config.yaml
encoder_arch: "quartznet"
model: "encoder-decoder audio transcriber"
dataset: "two synthetic voices taking turns or overlapping, over music, noise or silence"
train_examples: 26041
noise_aug: 0.002
n_mels: 80
hop_length: 160
input: "log_mel"
spec_augment: false
win_length: 400
tokenizer: "char"
vocab_size: 32
encoder_norm: "groupnorm"
encoder_activation: "relu"
encoder_weight_standardization: false
encoder_drop_path: 0.2
encoder_depths: [2, 4, 4]
encoder_kernel_size: 11
encoder_stem: "single"
encoder_widths: [192, 192, 192]
fusion: "prefix"
label_smoothing: 0.1
decoder_width: 128
decoder_layers: 8
decoder_norm: "rmsnorm"
decoder_norm_position: "post"
decoder_activation: "relu"
decoder_mlp_ratio: 2
decoder_head_dim: 32
decoder_fused_qkv: false
decoder_bias: "none"
decoder_qk_norm: false
decoder_parallel_block: false
decoder_inner_norm: false
decoder_kv_group_size: 2
decoder_positions: "learned"
decoder_prefix_bidirectional: false
decoder_connector: "mlp"
decoder_tie_embeddings: false
init: "orthogonal"
residual_init: "none"
optimizer: "cautious_adamw"
learning_rate: 0.0015
beta1: 0.9
beta2: 0.99
eps: 1e-08
max_steps: 7600
batch_size: 512
epochs: 149.4
lr_schedule: "step"
warmup_steps: 220
weight_decay: 0.1
Rows from block 4 of the audio encoder of a small encoder-decoder audio transcriber, named by matrix and row number. Rows with one number belong to one channel. Each number is 128 + 32 x the weight over its row's rms, rounded and kept within 0 to 255. All counts start at 0. Numbers have three digits each. After the name is the row's rms in percent of the matrix's.
Before each channel's rows are labels from the 100 clips, of 14848, where the channel reaches its highest value: "top examples" is what is common among them; "lies over" is the class under the peak. Only what is clearly more common there than usual is listed. The data: two synthetic voices taking turns or overlapping, over music, noise or silence.
# convs1: first pointwise conv (encoder.blocks.4.convs.1.weight, 192x192x1), inputs 64-127
# convs3: second pointwise conv (encoder.blocks.4.convs.3.weight, 192x192x1, transposed), outputs 64-127

top examples: text has "stayed"; text has "start"
lies over: low voice
convs1.61 098:154070098108146155137137103113156100163126162125133052102100097181160110167172167119116139078090091113150054113102160117115182104083130135081116158151184140151129183120168135181140131117088140
convs3.61 100:126111120114101102106121120131184135151134154119128091110154126081133064113197116158144108092087150146153157100189121119157107156136187096115102064127101118127141129164143141100162129200171093

top examples: text has "quiet"; text has "clock"
lies over: two voices
convs1.27 087:042165130144143149139105118156045161132077143136110208146091089090096176121129113146100160085155116138146143164153144105110163155124121180122206146117124139078153105087148128076148127138138107
convs3.27 090:086151117150134085146135151075224100138158099096153187135146053135096109120114116128120141144149143151147187066120105152147106103155126152140122082113088142069132125147148163130121175123132092

top examples: reverberation
lies over: two voices
convs1.58 102:115137061153179161122148147156175152122164130160177127079168101115161081079138153109122112086119143103143117127144187153125182103214141130191126105163163081084109122137134072124144142165141118
convs3.58 106:063144113106112093109092075093133130194170123125135119091107119150110140130126165120051155141138173226163037184151107131101144099188111150179116149118138103130113086083169103106160125158131085

top examples: text has "usual"
lies over: child-like voice
convs1.103 104:119103159099108055175126108193156077080115107122161117111088118146152088123162154055064170120137157163158123157099120148121139124143132092128067156171183171160097170139109120167111137106074122
convs3.103 100:163126097114100101096182138075163182074098084128164118093181133087155092098160052128106179134135197110119141135123101118147142132138108159093095129136156085129124098144116101121156166123135177

top examples: text has "sailor"; text has "sister"
lies over: high voice
convs1.120 105:171131113114134109091118095126130143078171136113122097114123142160134135107076113119098171091128127142108093176098135116112137120089127078089172141167155119119170101114153113114109129146143178
convs3.120 114:120133157068076113099059106104134124189149109092138076157108168091143054065136099158087148101108141053176149126093169086083072105139099089065117123116117147128090116086113089038092111193115137

top examples: background: everyday noise; vacuum cleaner; thin (high-pass)
lies over: no speech
convs1.107 094:139061133107115105118163094148127126168113116124118131088152196186138115155121206111103138144179169156090108098144174133140104140124104141151126082143149103114095089092138161121127157151136130
convs3.107 097:178121123081130133156052071106117105070180114155091119143143096144144161114145172104125118106155141129146151178177153190177118135121171136131100124159169113141138138090097129091182126121126122

top examples: text has "usual"; text has "robot"
lies over: low voice
convs1.68 094:155077104120096084180099139121138078114130084163186137114211175130143120134127185138123181078142139123128139114069110072153127129117117121037121194162122164173113142082125181164104089075143134
convs3.68 095:136106238129086128184111117117088107138091195143160121062113078101108214154110108120136154087045117119127147114110158097101111157114104126169183135106099097133097121139101120185066139055138085

top examples: overlap
lies over: two voices
convs1.6 102:109089056137141127109123146078136081115152095142118148192136190118102122169141160124081097190186145102124211091127207098104080131124173109116148129167131053116168107135084128100180101056115127
convs3.6 103:135122109173132185112137197105225112157125114133107088137133122143122130158085135131137108070130117132097125152131085127128149152146118128137167100151097116122123143104146149139119114137135144

top examples: text has "cleaned"
lies over: child-like voice
convs1.134 099:103152126081102136078058159188137162095154167118173125105117164104124098099073102111100148106191136180210157150144078099178138157116107155135145142177131145104122120112101105150123149140132077
convs3.134 112:099088147122110198125107082088076115131126090143123133157155087168112130142150113089107105104123138128140150112149141187179138091135175088093142158086118138072231178107142098193135084120143130

top examples: reverberation
lies over: high voice
convs1.29 101:130156126118128075153143086091088153110160159136133206118131135137107167108158069115194145059157152169106109157108090113112128129135128108055151150102102087171156125101115126123095133122123137
convs3.29 107:099118099177155169139171061134190180085166105125154157130137155123080137105127173088162120161168120128128131150190125240084116150133150159114139160121149088122124143161129114135109137110139141

top examples: text has "holds"
lies over: high voice
convs1.154 111:132128125138146096122106141127083221111094090139100139117122093138138143124111157143142141174146073146115142119113072146133114100099157139166127127055141134093090124119132094162106102106085137
convs3.154 115:120101056091146156178153106194193129075152164149123158128162115126120170140110088123165105106159102121124181146151149113168210120058140137135178118055139124116140086145137109119119152124084121

top examples: first voice: deep voice; second voice: child-like voice
lies over: two voices
convs1.28 090:144073135131149150132128127145109087124132115157122149143142119142086151136121146153138105172147109150076123074130175067110156113106112162115186125093164158160120129138048123169126152119138139
convs3.28 099:190132100081146129130169096133123134106104142098085114146132162141146120126126165000088060113151152150096114102131098129131142178124138147136081082119126092085101049142135138130116159093181062

top examples: second voice: none
lies over: child-like voice; low voice
convs1.8 114:155127159159089136157132127083144181101067132139082143095108076095169108093126139173101121125142129113178185123125138115083147142118143082172123137159098102104135082147104123119090163184156130
convs3.8 106:157145095095091085151128112161136120138082119069142151126151047150150104118099072110126150115071121128157135128108119046120196152138138170067133120182111133093158111117140095100136139112170101

top examples: text has "usual"; second voice: none
lies over: high voice
convs1.97 108:188102106127099126164086145131052174102154106120170170083116191124134120175121171127096105073071067154116097126079055080164123170046131079138173174150120150112176120082135112151059100122149114
convs3.97 104:158155105170154159086163165179166120159124110091185140162188183156121098139128130152106087140079120166117136106123132102197133138150159152108093066104135206114082119131161154195189099158121130

top examples: second voice: none
lies over: two voices
convs1.177 087:161109179158130145125137154156156104091173083167138066138088147155083063094129108127138150084115112117154147159139115116111101187121081146177157125115118170130137116169126096074143181168125142
convs3.177 094:082106140158117149140196122146133134159108179135149106137150114194106162103184105077139152104143121128123157165120146157176149120149068166111119135105080141237142126183151126134132138136144089

top examples: text has "measure"
lies over: high voice
convs1.122 098:166110134103174126162124149165122145118184118116120163141112128172147109128098078089106152175157184104033136111081123146102182126151121125118182128158124125111110130136126148116141109092184143
convs3.122 106:158166098121045078144117092106147089180110137118119086146105137123136069093185098136114153086153117158141120071106128060125092060137126101110094097138150140115086158154096094083120088087146119

top examples: text has "picture"
lies over: high voice
convs1.140 090:156134183164121148074196130106108158095038185131132151108124135170135141088124089128102121126093140142169142172071146154155094136091111125117095134146116126163126089183151133129134131074104187
convs3.140 091:106125107165148081098175150153127164102143151117102105093085108088127100139119090115162151143157105145098113124138128186170121097113132178165133104163193134107130140160102123158145140125102097

top examples: overlap
lies over: two voices
convs1.156 090:139113100111136107164206145107134135063159175131166110147138135124118095097122096100166177068086104130138138140103142065088167083130073149097121080135160199114154111169151154167116124151153151
convs3.156 098:115151210095135102140141143125167105089132147125061087098090104174123119110201144128105192089134206160131086171153114118134174085138145205158140152152139108143109075133135118073093140141094132

top examples: overlap
lies over: child-like voice
convs1.141 107:112131137123143149143136123129170132140152132150083142138152162088065143104138160091085117183119078096126186110160145165094086093143121175058134181111204080096101125143098027105077096143139101
convs3.141 106:152085132154150106119126130075051116127159101162160122121149091131114161137157123139120120132132093106160163108152126108157125093153223115095128148134136147131189179125164133145097181086154125

top examples: text has "sister"
lies over: two voices
convs1.110 098:111131177114104101119151076110096144148193148099079067110171115142131153098150133120128147106129152182142170140120142115086117088094158129121177158088120116117146122098177121151082112168123128
convs3.110 098:150144147160163161141131182116130086110121127118219110156146149136084142150144190125169195151100125142103135141131103148190071130143096073119075104161122112145115105159117109129123199131103101

top examples: text has "sister"
lies over: child-like voice; high voice
convs1.50 102:081102177097186123142081149161173116151191139163166115149096106122149118150096117150114097080092112139172073129118100166095087179119072122109119119165145110085204164152115098088135135054175143
convs3.50 093:148100106100142081146139101134144138086115098168113124181135096147164134143087069125171098070137114167130109106167179154146123128043106066115098131145075061154131102172142082116132095128141112

top examples: overlap; text has "sister"
lies over: two voices
convs1.165 083:178132215154117060111110083116094179135114142114088093090160167106106149096095099081111116152125091186103185140098107138109192204070104071093141145094158162117178122106098097150130153091170139
convs3.165 103:101165132100214143152134079061094111173146119101133129070144112126140198134127121146162114145162115069185151126218102153117147166139123112132171164122083114123097174131121133117106148106172113

top examples: second voice: none
lies over: deep voice
convs1.0 107:099140121145113093131116152089146116108154134188109184184107174169117122087170088106091106120051096155077070090121130072153128181093107137117165108178113153097098144131113142097123179148089137
convs3.0 097:098139112104106063081168146093111093084111150146131123169136164119130166139109094096120172133162167121175159125134149144165103095081099134201095123094108096141096150108072122182068163176112114

top examples: child-like voice; first voice: child-like voice; second voice: deep voice; second voice: low voice
lies over: child-like voice
convs1.148 106:134168126165080171154145119092130130147162100182109121167091135095104159098082148113152153116088112125130117062085101126100014085110127152124169140140111099069133196125100155143143156154095137
convs3.148 116:149126118128126146143098216121080116130149089161159108143141154118175078132154139165153100185175155099113153113133137164132094036088189139101114119151129166126085081138153213126091131160127087

top examples: text has "teacher"
lies over: two voices
convs1.24 115:114132085133172122127146157157125072084108137123140099116062134088158071091143165095167133119132123128107159185134144110113088148103194081168130156150094150129108185112103178226170187097144172
convs3.24 098:141163134102095137051147140174121120129101112119092130124131139094095073111125110185092145085138132144097143085145073167121148126163164151081142101192169148118146166140204112087129187144114158

top examples: overlap
lies over: two voices
convs1.59 102:132111144171106132150079080130115164140147140136170131122099126129085092078108092120144112175134128119112094069116127113138068126072099083195072133078137144099142163112144105116116171175105120
convs3.59 110:138097122069179083103110164180043111099124091110113100130131117135048128108146104060088099098075154127105145144137138195125106167094153066116153043119070057144143167126110110091166095105108126

top examples: second voice: none
lies over: no speech
convs1.125 093:131158173127133140154093145096164098145129099081078117128151058156106150151130118179108133111114124109157118118144169182133148140086155105079114168187141104170143149110179191161126090110185107
convs3.125 101:098162127214145194154167121145145141153116143211134150136164147166117181231140141153117144150103131140137094118159110162129110174126122168143127174180101152120134119135107151083138132117140118

top examples: second voice: none
lies over: deep voice
convs1.174 100:147112115120147150169099145096110146067102098180105165174154120086125111158140041131150107097182137084087140101183132157086105153094154145093149117156157093139077121160148134128109136101138096
convs3.174 106:107089128103103108133148173188149118139092091192153158089112163197138128161084123159125133095149099157103139099085122162103138128107059104185130128124051127078145118131097124140121078130098109